{
  "train_examples": 203450,
  "image_size": 64,
  "horizontal_flip": false,
  "encoder_norm": "layernorm",
  "encoder_head_dim": 16,
  "encoder_fused_qkv": true,
  "encoder_widths": [96, 192],
  "decoder_norm": "batchnorm",
  "decoder_blocks_per_level": 1,
  "optimizer": "muon",
  "batch_size": 64,
  "epochs": 4.3
}
Rows from block 9 of the encoder of a small segmentation model, named by matrix and row number. Rows with one number within an expert belong to one neuron, the router's apart. Each number is 128 + 24 x the weight over its row's rms, rounded and kept within 0 to 255. All counts start at 0. Numbers have three digits each. After the name is the row's rms in percent of the matrix's.
Before each expert's rows are labels from the 100 images, of 14976, where the router gives the expert most weight on average: "colour at peak" is the nearest of a few named colours to the mean colour under the peak. Only what is clearly more common there than usual is listed. The data: small charts drawn from random numbers.
# router: router (encoder.blocks.9.mlp.router.weight, 4x192, trained with AdamW), inputs 0-191
# up: expert up (encoder.blocks.9.mlp.up, 4x96x192), inputs 0-191
# down: expert down (encoder.blocks.9.mlp.down, 4x192x96, transposed), outputs 0-191

# expert 1
colour at peak: pink
router.1 103:121096135105139179148153105130107179112153111113174124131157133165100136156161124136113131114107090114150141131121118095126137094145122109121141133103085142095112151118092074119133154107087138145142105107113089134139117128092142152150167139157118104106113162127132085099102140073132149146123139123120124114120120118148174151143136121164159066151173118139154147182127080128081092158099132179134101141130120063103113137124135142140147130120134162163136145151138093135092107106136150143126106150129126155158107107144119136108150133083159122136136124085104171107131144133121124087
up.24 112:161089156134105097124136121108132171108132163133112101144123166125134138096129109124157106118097107108146141146067125141141057129110154105102100148131088140127133151110147140109108111146144135108125120141108133132101159156161116147103117091101138103145135147109100072173125156089127177113132065163156141178129143148132106146137135155163097107131120133072149217144114106100121114135137095124115121122162101134109153135163083116120149160135117123139131166160125143122137166129177090107116124137142173099121126126102126105101124110153118128132140111162143098130110140122141135134
down.24 120:093113135127116192098205107115113147116159099133147127140129109149100144093107145123080126110131148102128146113145157112137111114139110132125116122191113134132116160121153112098139117065111097133128093123107128128162111167146132132183171050141124125148138118131156102159103114115066149148103109105143107100135110137109127147139139149124162135137138146119087114118097152131140168173136096119143130137148122113158103092136139098113139122131122143109178139140131111163099139136130161138119150092115116171136198113138119113144138126137097120130096172120115153074129139143125120122
up.25 092:140128113154145167151136106169122158133086123151137090104189148135114123129144144117145135143110142153109104103151138119100199112148090089102141114096146138090142123088121115112173095156085145110114124135120098164090115150145142097141128153095140082128127152114136141124130124107091128136154168150149114131140123176130133149165159158136102129112120134156115133120151102149115148169115160161097094142169141145173101133120123118098159142147151164075116101120102110113108125107142105151089106104143104110175137113103145140100109137121126110119114114127142094149086137178116073129
down.25 103:157095149110120142166154111159131132154145108112123137125093112119129145124156105158125157127110162115130152082109158078136154107127152133109159121165114119108120146111114102138133121053117083146107139150138102145091086108129114134133119110118119137103140118118134134125106184140124146128114144166101137074153103131118081165155129157097148161212180132108089120135094135111097140182152148149134126124163090115176132117106134171087068154110155147135172131123128122138136082127105143133117106145143148134123140125157136143112129122122101119150145151109109097127112118112120153094
up.26 107:126122129094119127086151130105102137141098136083128127112187116124141113143089111171156088132141149139104113179122140142111125181093142127085086116120133144110157169137122085110129094112046148131143115113092085133120105145118111150108126117125118118160115142150126142138123099158144158189086154107123140114125142096153152133086159169114148125148117145157114134135118135119126114128149135107094095128157160118162107136128101138134141118161167117132132177156107162150115114110162120129137097135099140137148145147114170148135133141131201140121122156102105125067089119125124134114
down.26 106:118138132144117131148110110092125133145133119102104160089136130151185117140132112094095139146080140151140168094138134129163118127091162130099094086139165155121110165076171129131133146083126127103129105117090115129123094117156132155132152142119091119066155135115142116176119116157109136106129167091115114146105157117110110108072120141131144134165103148133145123099092119103140103099187131110102134118127148163130164129102125137129127120146167126119125122131138164150160087089179137116153103141111125176180140153113132113125104119175141160107145135170115111143074131118131133137
up.27 081:116126112136133142140154124128144143140147144146112169102175144175134155142130109104125178146107140130127100079121126081095113070107160110098112109121094178090129117149137143143115139159087156103120113131104110103120110085124151145134139126120107133067117147126130090122109130148090106145122170106116086075132107124096172181108123116170153129142155149166145073111114164172134168142158128133177161120130142128103144142071114134103125111139154124126129130141124132123133119097140164106163124122164102123130151126135121123136102136107086145131145126125120175096149088160122149132
down.27 076:142122139115147109126091148125136103121124138138146131147130075104137107125131114105140155143118124116120151076119136162134135157080124163164180132109129091107115149107130180127155142101151131128147123158103123123112131143117122097121177143172162099142143147122136114146107125159143084121113123128128141113092130099126069161124122119127066141136118100133087114139130152094172126160090130150113147146107098180165142153128108139174086157148106147133162150110116118121147147116111099170125115156117113104135106152108128136090135144148108124157147060141120070126120201086126143141
up.28 092:111134142146096132116082139100101142100130140124130121159085156116104122133121151076146165149147101150123141111142118140103149128146140171149103128147105128109103158126140180158124110138185145151157122105153126133116147102119177102073148143121145136121117127143128129122195140106103109132150142110163164151122117097114111147088140137138160112111123137072121133153148128122116134167128127110139104140146103138114119132151191144145168072109106097120133131096131138158095125145135130096102117141099116133099082105074161125140133138169107174118101089143144128088189153151092137124
down.28 097:193126153109117123126125143119174097123109131103080150145112125143122086142162163132111084104112118139106133119166148140076131142120127166130141124164122135127108144123128140152109067099145150130126144119125118093149122118127127127126125109085110169133158131143137118166143112160129128130151110108156156120092125110132141098140145105155161160112148076129146090128143127154159114099168121141132139145148103131095131139145200165131127105140123112096080187140100133126118090183149105083112067140132078116100111087130141135129111132128117133135174119140173128099164120112113155129
up.29 109:088140122124122085106148116135132117091154121087098158120105150137127112098120116115145159111175134118120179118107091150153137089136123154086132123160204092162117143094131106136157162129161152175104120154131113153090138112161117103131146151140137162131127113130089131099144147126119137114132155112097112128157104116148121135152166164170152139090063104125148085194125125146132076126104145138152111092103085140132137139111160133158117134125134139076158137094127146110140090158126132122095130136142126113113146113162122137122096126147087143145112149146147104103138153146098125152
down.29 103:182158130146107150093116140087166079119068151125112113113088079129119116135156147111124138105159138127119156108154153143145116093124149133136086128138129139115128077111137146101135141112124106143136148120120123098153126129138135088134123131116078171100117145156168114102120112136146107146083163097080126171109141151112121185102187095184119145097101126118130128135185088167147151109145149137145085101105129117162118159154134112134136150110120130064114164125104138144136156137100114178133128138131106121158123145170137116147116110115119108112152129125135112104132144129158146114
up.30 105:082109129098157123115131109127063111112101157143138097099098098101118127114093083139145154177131076132139108165116113143121117122153126100113093151167121127108115133142151128111140123149147195123090126163152110109133088112165127167161116133122092121158141106112098108149170125155164178143130092116139153116113120121110129119096111123154183137123138180121129155113087088113142133150171108140148094134134131175137150139131150111112161096122135130133113133151144138132123152116172130139145157104118153146146155102156111127136138116127101101131116111111072113114161150067091135129
down.30 095:116116119075087081141137175111111168133076115152155134123140083140092167155117135152135162131106121146134115130094086102114142120157114095148102135136109122124109135123167141119146137064124136121135156141148132100141134134107141133088076132116169137148141168118098145139187101106129152131135171131107106081157099157097101145111138109151117181120126116113138103118144085168141097147144137153133142104106107157142129133118118170140150114138095135177098119129141147127153170126095120124116102106147099133082159115175146134130134124116115095174102150110102136143136125135182137114
up.31 108:157126138171086097116185118138144098141142133093099147125175141141143153167103162125131117141086089129136142079132134126149128129135123152114121094106157147140140136140176152093177110139123096102120121148120156142137122164127162191119120096119136118176100143121135121119154102096119107125153142138122099140136108106147135120133119126160135132164103166146124107149113117087137144116142144097144128153147117094155127133137127103107173102170137127138139113097115160126122161147097151111086066074125150067129125093127062111112139098128156097096092131150120162116132150114107139122
down.31 104:108109128128117116142167128111099123145118131140086146119090108170108172132122117113077165114145135161127121143122138158187149111132122144099118139129130179165122166153140107137132118075118153080102159169160118119159192135092092092124141106125123112096129148139124059121137077129163144143100095188133154131094116125118083122135142129096121134132130142122140109122090164171131132151106143141142144142112150168103153136130142116104092143137083149105115113101102102118101183112126136138137100146125141126149170141137110112075083125137130107153127135141119114138152151120128116150

# expert 3
colour at peak: white
router.3 098:094048092156117137107135129099182152137113129110103086085133111123105136116093139100113144172113158136118154114140181102133104163140147140130140138151130125127123138109081114133168124104135094120136128135140159125070142147130130095112167146121135119148091097159140168102113106183103102110145122128166171130177146150125106109123153151102142140086083103111108134143128132102136124088134152095103120163126093136145167149098121078124118131121167109110088131112151140158136117135112140128115134164135122151118127142137062127123110140139096131142120095139162112101116167142155114150
up.24 122:137122111102113122134131091134124127151087115131125100159133136125139115158088085120127123086155137119073166153153180097096131152160123125093129133110102120140124131156128119116146139123153123171165170099111121131133150135140112125115114113113103105180121164156160129122091123130163148141128104141110163083139148097104100133145100068126075114173119098120186116153108119119075105155139095103138147112149126090143120150145152140147190118161109144121136106135128119113132115079148088161117172142120140096145200114114129104113156118128132174123116130125142123126163143140150134128
down.24 116:127105124172151149171124145125130140132094144110126122120134126162114108191124148159091139129128129152093144128098133144105093100177127089123158156120102141139096118131091132127157144180170150158139174072163160161135147125107117126137119105137100110107125153146141146123085124161143131121145126109151147113140112091114132119127109107100144145108110132090143146155116115101108135143110118128111110119116139112176152182141149127095124104143092135117100117117093121116140103140102094150151119122092168124122186063128160150130151103122115169110075108111089109108170141182110111109
up.25 094:142170143075150147183136170101133128151121165185142180097136122142085137115144149146144141118140131119171127095130138109111123128138117097135152129140117156099131100118170133124113081118120076088111126146114139087146129089116133138148151126083092106141121108084160149119151118114136129125160171147133116100104102095125124150199124113094164107122149147137131142133102129141124123144148113148163139107098113127115114136127084086080116117127107168120148147137105112112101148147116123146170135077163104138134133129116141112158126107161129146167151154097132139069153132141098113162
down.25 091:129118163152136133097081132158146096145122131125143102134120130133129108156158142120099146121172148156151146115142119171111155122094129122130054122067128132149100121090152141141117089105110145128103152124129134125126132141104173113134121153160166111158098132141127108154130117141144099112111136135115116079096136130110084137126108135130042096098136116144111125145168111117155147171081139110098124114134118120140104146128102130160118125137110155095174131112146144164139143160115114137157081169165114149185151121111121117107138130132147130115127105122110097107166184087156172157
up.26 120:124122130149124163162096123130171139167112145164116092114118097135146118134137108105135106090142106126128130126151117152145146211105131118153107150080164180133127111142124128115128105154144181112120121130140131117155147115089117063137165094149109135147105150087135154133101110108092137127160076151136117114108082132112101124131131156148116126116133171142154126082124160127156170141113135092079105168106150116154074155144135150106132150083128109124096152149164130171112121132119105117102127149130113164132160108112141146148136114126139121089122135095118068115113134141162114118
down.26 106:067118173096137159146128152157107127108125136131131129146108135111156151153175106080158127135127111140094150119123105130157131150154142127179120114097150177144128139130139106129128128076170125135154101158150170141116123124131147088143152122107138126107111114092090125098160137131141127099082103112135104144090115094112083120131156123152120093135132115111119144122094113168119134176130145112122164121138125151117122151097136100113062131139130183118122170159130141139126080098116114139128131137100124195096148169131127165099101097082107155098157105121141154106135134148166127125
up.27 110:128107136155170141115154102135149129153116099108130101106194165069135129130160145122111142100129167134169144153196127097153133137119101199140116103127138149078147136109127136120123107111105114151128118132078115106124124137149110149126168125098151077100110095104143125135114146151138148116109140121141153138119081144168155164112134110167131110127137097116157124174129146098088108098111125130168093137141119135094095111131126112128146133165162105123133158127102153147068136150147123148103109133121110121118166173129117158115157158143131098109136110146106129072139098147120125092
down.27 101:123150152147132081152141106147127111085157125115102150108162170152099131155135122153108137124124177143133156132117071121153125114128143179123175143127130167114116150075131142122124094097105127129117130124098106161156110138179110170128133090112123125129132165144152124117151155141141124132122133106162156112127097085169099149132156083152111127146110086107146075126152129129076100104123161117081154136147137104159066120117139151130108137153151146085139156105094160121120134138119149193088143120122141135108124136124113122105099094130105170114098149149106136104163117145116117113
up.28 099:114096152124096100121124116160141135131113121120124131128139131109126116116121128138126110097115133126144112190109114168109104113131140087120142160168124150140136181129120132102098108104150100164143160098072149149075144103134126086089124157121127166152158099098149093115116121128130094136095112137151122182123135136160119082138140115141138112155137120140148169142132126086116124118148089112081140195126127149150145171130140123112123113174129141101127162094086127112166149087143156114193153109159148135142140160151115092133139140129105161090093155108091148096119120109129161124
down.28 099:148099127111160134135145149155155143128086106129144145134141080124143156114105068101107153111117103099133116128169113087108077109181120151140134141091126168127141146107141164150138134095105112146126117151102181125118143111124103119128127151145174144108108115153147099134086170155141112128101110157170096133124112124124152152123134082150159126091112142117065121155150148097123117141106117122117120149121105135144166139104141139139106160138202159157147165104143148149094118068138127098126137111149137126105119106164148146140128159100088110152148113101096146138139137085089127121
up.29 088:107118128114150129155114108142121161082124171089103152138085135132152112131111138110127142185157123146127137125111160149143130132097113147164143151155051140120094115166161111124104099155137110087149106140146116114128133116080121147109149137090133171139206137123118131125171139114140134162141144151081114095169175116086140122121099106163156144094112143119120105088104135155149121149124139091167144110154079099116094158102097121110101143154082124139122160110104169097131141135133129096126141114123104124114107141119105161128126116144123127103128161150118138145117119119173160149
down.29 103:132100126132124122130155153145141127130100183072104139130116169163124169136130116152168122105154151121153140112105126153118082103087159130189107115103123137082133109177159100132119151060117137144132101133103112158118084129128127126117119171157106107094147117120125111125107103172117112107096124153144106108131125139097112149112154114154131094151104109147157154130104125108116147146143106115124168130157068125149126131147123153121127123136146150148083132124111110144106132132137140140145105127159149065181078161115137149085131116157144089150129122154112111155131156075143112166
up.30 100:137123131128105143122086138134142116140163124126108085179177096135160179122067108136119096179126067129137089133132111094107146157132107116096117126135161101138111126136152102125135124133117108106162151167146155111117152112085157079153105131102169142118136158145118126093151150151111144130131144138153093146154128172156119097101079113130134101129083150120115109127141161139126127142097105157118129109130127133147163106092123112118182172102123111125064091100099143115156148120088146132148134138141154105140123119115163168137146116131129127178117117112108124106154167135165129138
down.30 109:121145162080095122161095118145120134093108133123147089143162118107150111121103147139167093152142118142113087144122139070128128140130131127129137127085137097126169126116126153127121133068161169104104122153134141126130113117109169159182116113141123137099089129160155129147134136154117101120110116083150126119175114114100089103100095112118118099164155126163176127118096107104147173117106115098091142108135105100143152111145136130144143118092163192150113119135139138126131146126141118119114141107130170181121151128127168145172150130129150165132150098133087165077123142088118127156
up.31 090:111112155107127077129140096129148131167153131099132146122155167182147187149129116115121181111148150098084124104103135100110144103135126098144125097085105134109124128097181146128136126094140110150125146163139128122180122114133149133149095105110075092119143116114106106127128094112109131159107143101088138111159115118126101146110133119127124160135155159154134102147081100122134085142142134160138108155121131135121134185119104115143127122147058107143131158098108138098142149135087171150130123102169130178132148131151134143144144099108179147116128092110133158095170134160132122136
down.31 095:135132135129122093135105105139132119147158099128148083109073129102139152184146080099151113128160142126141119137134090142111090146158099170134129161124102159139071131107115174108156160160123122132139153126116101129139104130150116134110199113120181122146132127131177122131074153160145122132099106129105113114109148120159102139102098101115119116125117084141132106153117131122136131105128107129146116132144096148126130115125173117174103117131110216156119114118146150158130167130124097142152134161117132126132131121131136141110106114118111065166123112164117102118134181094103110092

# expert 0
colour at peak: black
router.0 098:144151123083119104150117144131098091129170115113142154192103133112153126147128127127093150123165136136159133132115106153096117169146145139149138105132120106111162143088140102121141124098173064103083167124142116159119166119173152079125123105141104145118116136141159146133103100142131089078158107145087123130082117118114111069141113132122128157128125121107119137109137138122143131126119130175079127132094134098130142123119097147137128163129074138094117132114093152104185124147148126152115140119122151115137112162112120183110116144169092115109098162137149073120161125121118097130
up.24 070:094135117112087143138105170111148122097115129136091129093164156156143092125126091058135136156163147118101175099121132097127133087138113115158127118129142152118101149154144150160108183081151124147107121155121157147146149151146113106157122140165134122149140132114123075077111095121134150104108126125100147123119114111115148109125137166175131122123141135160095095146086116121097114115151166133147147138132150161171116151138130153134140151153101136148128097110148156071153108121088148142119135118139184145078159099139080128119163097150143120160131106144124153126143154151133090117
down.24 084:124091140147112113121103113158161143151118159171132112102104089072116150147114098129162115164112147133154125153123136117088120162200106167103122209147115185154134109112127111094099133108116137093129128089111125099106159144111106155151146134104162170097139114110158115111111142141163133130136120106138165121126146146101110165086109132096143095129125111125130107111119140142147106092151140117126138104145121157132147131112158141099119114130101186122133131097121154139111166118144133143142119150111116142136117123118147142062117112116078111106140149131081107146180139110140178115
up.25 076:090142124089099135141139113122132129127114102159132124084153156120101116124135121121152123095149153138113134073127111101166088098134092117145100136153113132124124186125133159148117148070133119108105098166122153127092152132128126122138162141141101092145133127081135125124138126112126103120109126151122139142159110131145091122178149116155157119118170119143149166107147124116128141170165084118137110161123135152153135161170112076090111114186124149137127133129097093077090164140074112150159133090150130131164140176127102114165083123137148153145115124110131148099153104123128111177
down.25 085:094121141172139159134098163132126132179131151127131122103104112102141131151118111135092115158138115121163116135112131139100132139128094158100074147079094161160095115091128120155123141141115104153148122156098104118111154160132134106174154119118183141146099141135131125130081104158153131073131139099141104109115138172093128178103093130097119126102136127159140136141184153157119150143132103152091114128133117115148106146111130110133083155096153156106161118138158145139130150127127127102126092145123104128125151109106120180115117069110126104119154139166081093109148172112137177131
up.26 120:144133108136103136147143110104125113090123150123074130120088087117104148189104117149143087154106142114129131165145107201109148150169124131132102183137124087164116072139124117082142121146090116131089139159143130117134118140115102158174152124129159108136121126142149143137113143164154137103104152130150134119133162138124083102111112152057099097130147125118152122129124166111151147104125137141121121093102092117121131106164112132136115140138136143115152117118193141133129163150097161099095156161095129103117123119144142126109114125132144127115137110143117078157101177111178131148
down.26 089:121111146125109117152129141102155125099138098152104125116141147194125104133136118118127142128109134123137124127135128087120114140117154104116143080079121137106108106145138140152146103000171097146159136137136141125164103130162149119119105116094096142107164114092090133121161128132138132098142138137121126121159107164063116128114123111150179137191112159115141128119124118141141155124136129109137142127108150145152176171121120156141138122091133119132111125138148127099144155134130127134137138111159148117099077127129152148108110111117123160104096138116149161135154113135138135106
up.27 106:123115104101111127119138148120147100111153139127120065120156129102076132104153133109074097155119160148160095151163136125093099136078101099147154138132099099140112155110153159121168150140071114151131191125094157075113124144148124149131137156184122149136159118123173123115084127134166090134118158124152113148127123109147119156149120131128121112128090126156088106065154154116155180166095094122135120162106116122121111134130130116104135107106134127120106118155151129116139119142137123084180117136132114145114122134127147135128145101128091157103122122127172120165159105105138167131
down.27 103:162148161116111115127129125112094133088112103116127127104106097128104104131152122136128126097163132122135123147073112143107112104143141140123129121121157164135125159136152118135124084095141142089182083142144142121092133163138144097080170118150168109092159083134141120131088140133108150130118118177136091109117138137148126150140125117094153104109098110160094128147149159115125071108176136114116140120168120122164127180118135169100159112134205089108151140130167164103177074124143093146100147100149118141170117143114122156107131121116139147110138138139110145147136125112097130121
up.28 096:121144116132118132094145118152121116147135123171104141121095092089122125156138128138136154112079133107124121144105131131134134147154129169142127184139101090171138153156132140111123162153126137117059140146184159120062126083118145157134124159106154149146109142117165159156119151163109124131103111122127127135086147145118101152118159170117126116145129119118170103162108147137138100093140095135131143107127096124151094152147124102113063127168104188132144121112144172135105101111141146089104146133107114119143157123106089106096087139146102117119152138146089074087134128136135114139
down.28 097:138135124126161108144101145130129116115116123140146119120147114147128114151124128104139139142155167133143162132140125116122124106127126153129116131115146147131117124141128144124156130000139122165117121114127159124157126135103108138117133130160106105079130142162128134128111110125119124137127137079149170112122118135030086151136146134134112147116140133150111132136145137122101128154123129161155135128125163109149133156123134150094127131129125147128155144147088125130129131109114125111119089134132115142111149116140111133143160100122146090118148108144122120120128136116113134128
up.29 089:141117181148113088089117121084145131127122163092161146165124117155133134081130155130115117152106122111144117139155127135108124164130124107161119144128140148119171153112085105140113105109111130141071138124133121152157171123119122109154131122156149100120137121117148163147109134120093099125137148111131112161117140112127151162110111172146163087144091124115110104154159093157063116103105104170115112137139149136143128120115146098089167105111101121118160083161122156137132091151145070159143125157104186121137150142111127143099116118083105150101121163126166161188120146147114105123
down.29 100:072105123136151130113145108132175147079092095147100118094107140120131121183100149129170106153121089177131126122105164119163135100136147127077158141118121176129099111119128143105123140151141155126104143137126175122099157114096134112165140148130127112150126078110155123161152135122146134135103177130148111123129131107155102159141155160108124102104152129152140112110137162137100141120126102153127137136124115102119168109128170124083087132133170183160165130093129132147124083091099081111130106141093131087117093145140129170124135101095141107158160157109127134132129130101126144092
up.30 091:111083188125113129122157109143086148156100167126089131133140106144156142148103178148162169121118127092127147107114119132122091155173102142119118132114111148117177148143077151116107151125094110132115152119114115143143157118128160117157111137074122151119115103088117117119144147106113148150121107137108152143088144116154142099131130127075099148153157136144079118078116117129174125110154135172117146115100121112105160117157119082132073104127107127139150133071151116101123149133110110164159168172147140133132121172157124105100152135104163134131129134092154153103147109163127131118
down.30 099:147103135126133138143121160118135159119112116149154095141133163127117160128107163129107136152152148141161135099127158161173129106102135138150130135144139102107150091104129168117151138102120106089144128167088122145093123119126141108131159109113156150135108097139091148136088097121122119074129130064151119102124077078136147163047080144129107099121151138117094113169163087106123152147102148153123168114129181113082140111100114152120089132150137125121136151095128089155090163159115125176127144172139122129126130166131150161135151105150133120132105126117145120126123152120126151116
up.31 107:152146102086126150152138122125104148140165171133142132119114134134133132125156138128155114134125061078091122124096108130143126171144090087119098112102153157135111131129095103107143103142122124146119113145134102145142116153110125115173109177162080125096090113107106152137175107132119127150135110166145113113146134129112116112153117160161126113125166178134081137125083097157148087131152115112159107128113118146164152129130144118113129139120133120094173128107155112097142105094113145172153114125105107118156136097146129106143152088148148203118142156150085094132159116156160120082
down.31 100:128100139127149089129118120127133158111119154140155083175174127110125149114145171081143137114127143135139094157131136180125112128142145157126106142122134145183083088161099160136170169133130149150135170057097112080157102125116083127141136139082110120098146144101138142117128150123135145132147160150138132144140176153160133140160118093079117104083135112100147096116118153107108108150133104161111137114136115149146119100149107113118142110144135139113136142115094079084143136156157098148151146134153097166117137141109107128149111129128143150085129114130141112139080114107074108110

# expert 2
colour at peak: grey
router.2 102:148089152119106139099170157104115096107125134157098174150150122159114119089119146132111135123171136119111116086090137112170095112127135125122153128129115135171131098140159158134105125151137141152110118159135156080143105131104087130152090094127126134119167139110091100118144152147139161123129114126078110122143129108124143131101098112122077162150151156103150091112147163173110111098161128098169147100151175145142144159114110164116133123077139132126083092119164091107142139142137120120166113123179123156103136095143172103146099125115151090123133127123109152180129106103149118113
up.24 099:144144174103127141155133122171100109119104073091113110144102118084122179119103142149141111132132104091119109152131126118142136132143122097142109127122113106117102137150175204138118106118143154154110120157200105114167102132153108094116117106147093111162120075133154152156110142090109134158120091096154145173158111113123104146144133147158152157116136137129118088125113124116157102102176137120136111176124133117102124158093139133125133120146105139139155120123190128132140074092149099126106131128137103117128126135134149125100129140090122160141132165164162094117142073128148127118
down.24 102:106152111131125123131133096130087138151140122080144105147156115108093128130098102151102156124082102103139101146135148128105141102165161129151094126123144151134100150129139151128142114153100152102125167161161105126161107117169121095156100134192108136112125099128160129139128139146153081152129088103112133168102117136139102150109131138101107106156189154164084090117099150179139104100151132074132170130117128132137165129082129120110160130115088153153123122130132144125107140149114138162142106132131083130147115182097158119118106110105097128133165122174139136092119140122120179111
up.25 093:111129157127140123136169145128072134103129132101109139113144144124090129160105110121073133129127158162173120132109118100139109154079128128138133129114084089155117138178105144164161130124122113142127149087159081115156140105115140138159083131157140140088146134146097163160149141105162120139132119137127174081112115152107153138134128155091157098118139122105106131112129179120136133142115127151090112124091121103102112091116164119131135120107138164115142106113137077134102136167134107171125173120080129165161128127169103124100155114123149179157173135091165127093133134147119128099
down.25 100:129132114131151100147127135066122119141109115143104134155133100165136145147178108136137110139118136160134152097126157112131055162139138097102130149154150125143129053189156117146160099154111158128101115130127133129145126085142131141153133133091152118131140135127146157125100112135108123149113095140139182076156122110114129160152085128127137129127145106112096139142120138156122148123165154132105107145169103107094104130137155140162105148154068128149142165131134092172116145092125104124087161125113088128146093095131135136106130090121134139103113117146085131154089152140148078163
up.26 091:082112165171123144092146160138130166119121159155154092131151113136145139067101087145120100109088147119121116119150133099141143109151124126106123149132138099124125112111101092126158135136096119095120161149151123133119121131126145126144115158105137124132170136123132110139129119153103080123104126112070108090151112145164123148152152130137115140135143163117127118142144159140134146105090102104106105112124099146130169114117103107111140107133141092128096157131136099136133153165112101210118137143133130084102116103175143155145138123169110070178095189151135158171106121090167142133
down.26 100:129113110092137156133156166155125129128109112093134132146155120143159118132138133119112125158123119161154097107138111104086100134088137113152100129109101138093096123098168121158137132108158108103143116125106128099112100158125121169115143093155153121133157154121117157161174158152102118108126119125131130108140123159132121118129164116091127113125137197151137095082191162140153155128128164114127086127108091158139118133103135103116104121131117083075147151149136126125122163124125114151117096133184142113151066101139167112201136152121131096107146131134167088129083107112109127144
up.27 101:131119155152103178147100118155115148215128127106114145116145141097121112140137162145097146150135112115155176093151141128120116136122119117127136135145143117149084092123140117134116177159114126140128089116143126117130155119109111154161099128105117124096115092140171120144147122114181147116109122097109160117155186115161106113128098109142079130121117110150108091123161082137091114142121109143131123180168147107092142096117138131097149148125158115124065123108112122098125149128118105123174118131147112058138122142129122097150121117155131114144119118111151134145166172105177079133
down.27 103:142128141148177107110125111089122150133136084106093158110138092136108079123135105119123130153145089146106126155138103161117139113164185125150124127123136109073141081142142161159148109038119109110106123141140138143130134124159122093151146146154155114087122138156121097114114124157127112096120124135107122148120124119073091109120153110134104121133152171192115141111151109171147148134099127131132137151100109154143114165133139116090119101123124114075121137105108160100099161116146174104140151138117155128164149150114134103144128135134096120135141168141114105099133180117137176152
up.28 094:144141138117155168092144138135143099111118128112129152123109101103155117135121111173139149125112131112130131132119094111151147135106145125131134103134113108132097081138136180082138090128164130157127137134187147137120111094133150098118096127152152124122088142151077153108131162131113092119199114122095124076152107184132158153160108134147095144114138122125076121109126154096110174126145144151096117094105150161146099102116167091151092148113123141118106072152130123169106111119111139122128092164116134125194099122170138156147149108100102111116149154135134132149143101145137130114
down.28 101:103147187169122146083125128120143150102108125192136105146107096153146111124152134107083102134122129117141100070114157118131104137124119136109113104134110149160134128112132136123094170055141098129149141095123120134151125107152172168164095078143072129113097177094089122107134164146132106172149099116152131113116109114131106160109114095131183118114111134132133104142124144121128152126174083100115155146140124171151129137155165141131161117124136088159098138138139094138123134103132176137142160147113102100135128094121126141159118118145136128132102149111135114141178116114126121154
up.29 099:129108110149123128125143126103116181138105116095113124123136123109169119133160147121074111180116107113123063120125094210163146149124139157116102141122092117094123107138120139172098100147147139126146110123147122126090088122143131159085151131116158103123124148070131109140157128127137136122121178131119148120164118140137174084139114074136135082138157155124190142148124103095122151120127144144124149173095125088088093134166129110113122124106085112128119131147160104110127116114133136112119117168172137147120130084135103103123122183134143124136139147156117149092125118165131122116
down.29 098:131163132133151106128122114137186118146133156079130118138138117153123108120127135152083133143143115139164125120109146173155122135122110109159127159105113139099142101142114130136124107075087103107104152151128070136116135154114166156142138126132141125128112134088184105112118124162136092116121097133149124115160116073118093137144122046166082103130147126153162126135179107135137136125110135121117167159141151112112121134142175124125085112136098101117135138148129109132113102134176146107109110184167114149160156055139127172128098142129128118139112093103117125175153111149119121108
up.30 108:070139160124123141124178150144119074160121153181123142110111147126132104132106170144151124137116156117143113100119115113124160132135132144149163172131094146136105080138150154143110133134091184103132119159134111152082100108158155092124128144115129120105125110067109131105113153121126180139115118129112115172119115173147157153133150096129154175141151142088148108155160106125138110125109082117133118111107124152121078120128097111122161134141092152147086076117140137083114111098167108097147109121143142075128129121158151144128113154102097143107117107124151146143151128130119162159
down.30 098:143170142134150109143141134131111123136158117127123151099115157139151149109118140128147149140103106143146143084123122119104140094150168119145141118128104153101104136089140115145122144000156137115149164107109129122123105136146155133122109107125127130091134128124102104139134125127120125129115180136107104111123135111056106127132135101088131156129154171131143104137113148140160147155160134149152180143096085142140077095161146135108115098148080136139152126133120133067144137111082172189130110133131113133141130133134127092132102133156109145102119109127099146150137141129133175141
up.31 089:116146140128145137154148138081136145131123119130112166099176153163172137097124126119137152140145097113096121107138143094140114063144180092109115096139120153105146124129170150143125108040141144142122135122120125154153118115127161130130118109156091122121141123121105128106185120137116133166103118090138111086118123134110120150165161112144141123134141138144099128115138109139147147163156123128112184139121161134143130179112111101111133113167117089140087149152080119066129109072127131116152131104123120138126165131110156089156122074119140163124128144149111175096158123153120153133
down.31 077:132151136177122087121082131152155109128103135123149093138112102096128111185156108119121131122110155144157150141113112161118136157147087149125114163146126142158104122102122153104156120200126139112133125135120143092115125128112128131150171123119156136146116133131140111137078094163167122126144145134135157106118129100136125171123123105120121097136114099136111114124154163099146139139103090116101106113113104156122107127141152125167103114116135195152133129092149190141106127122119085119119084157134115131141132142131132151069137150145062115105136117135058088133112189137098161132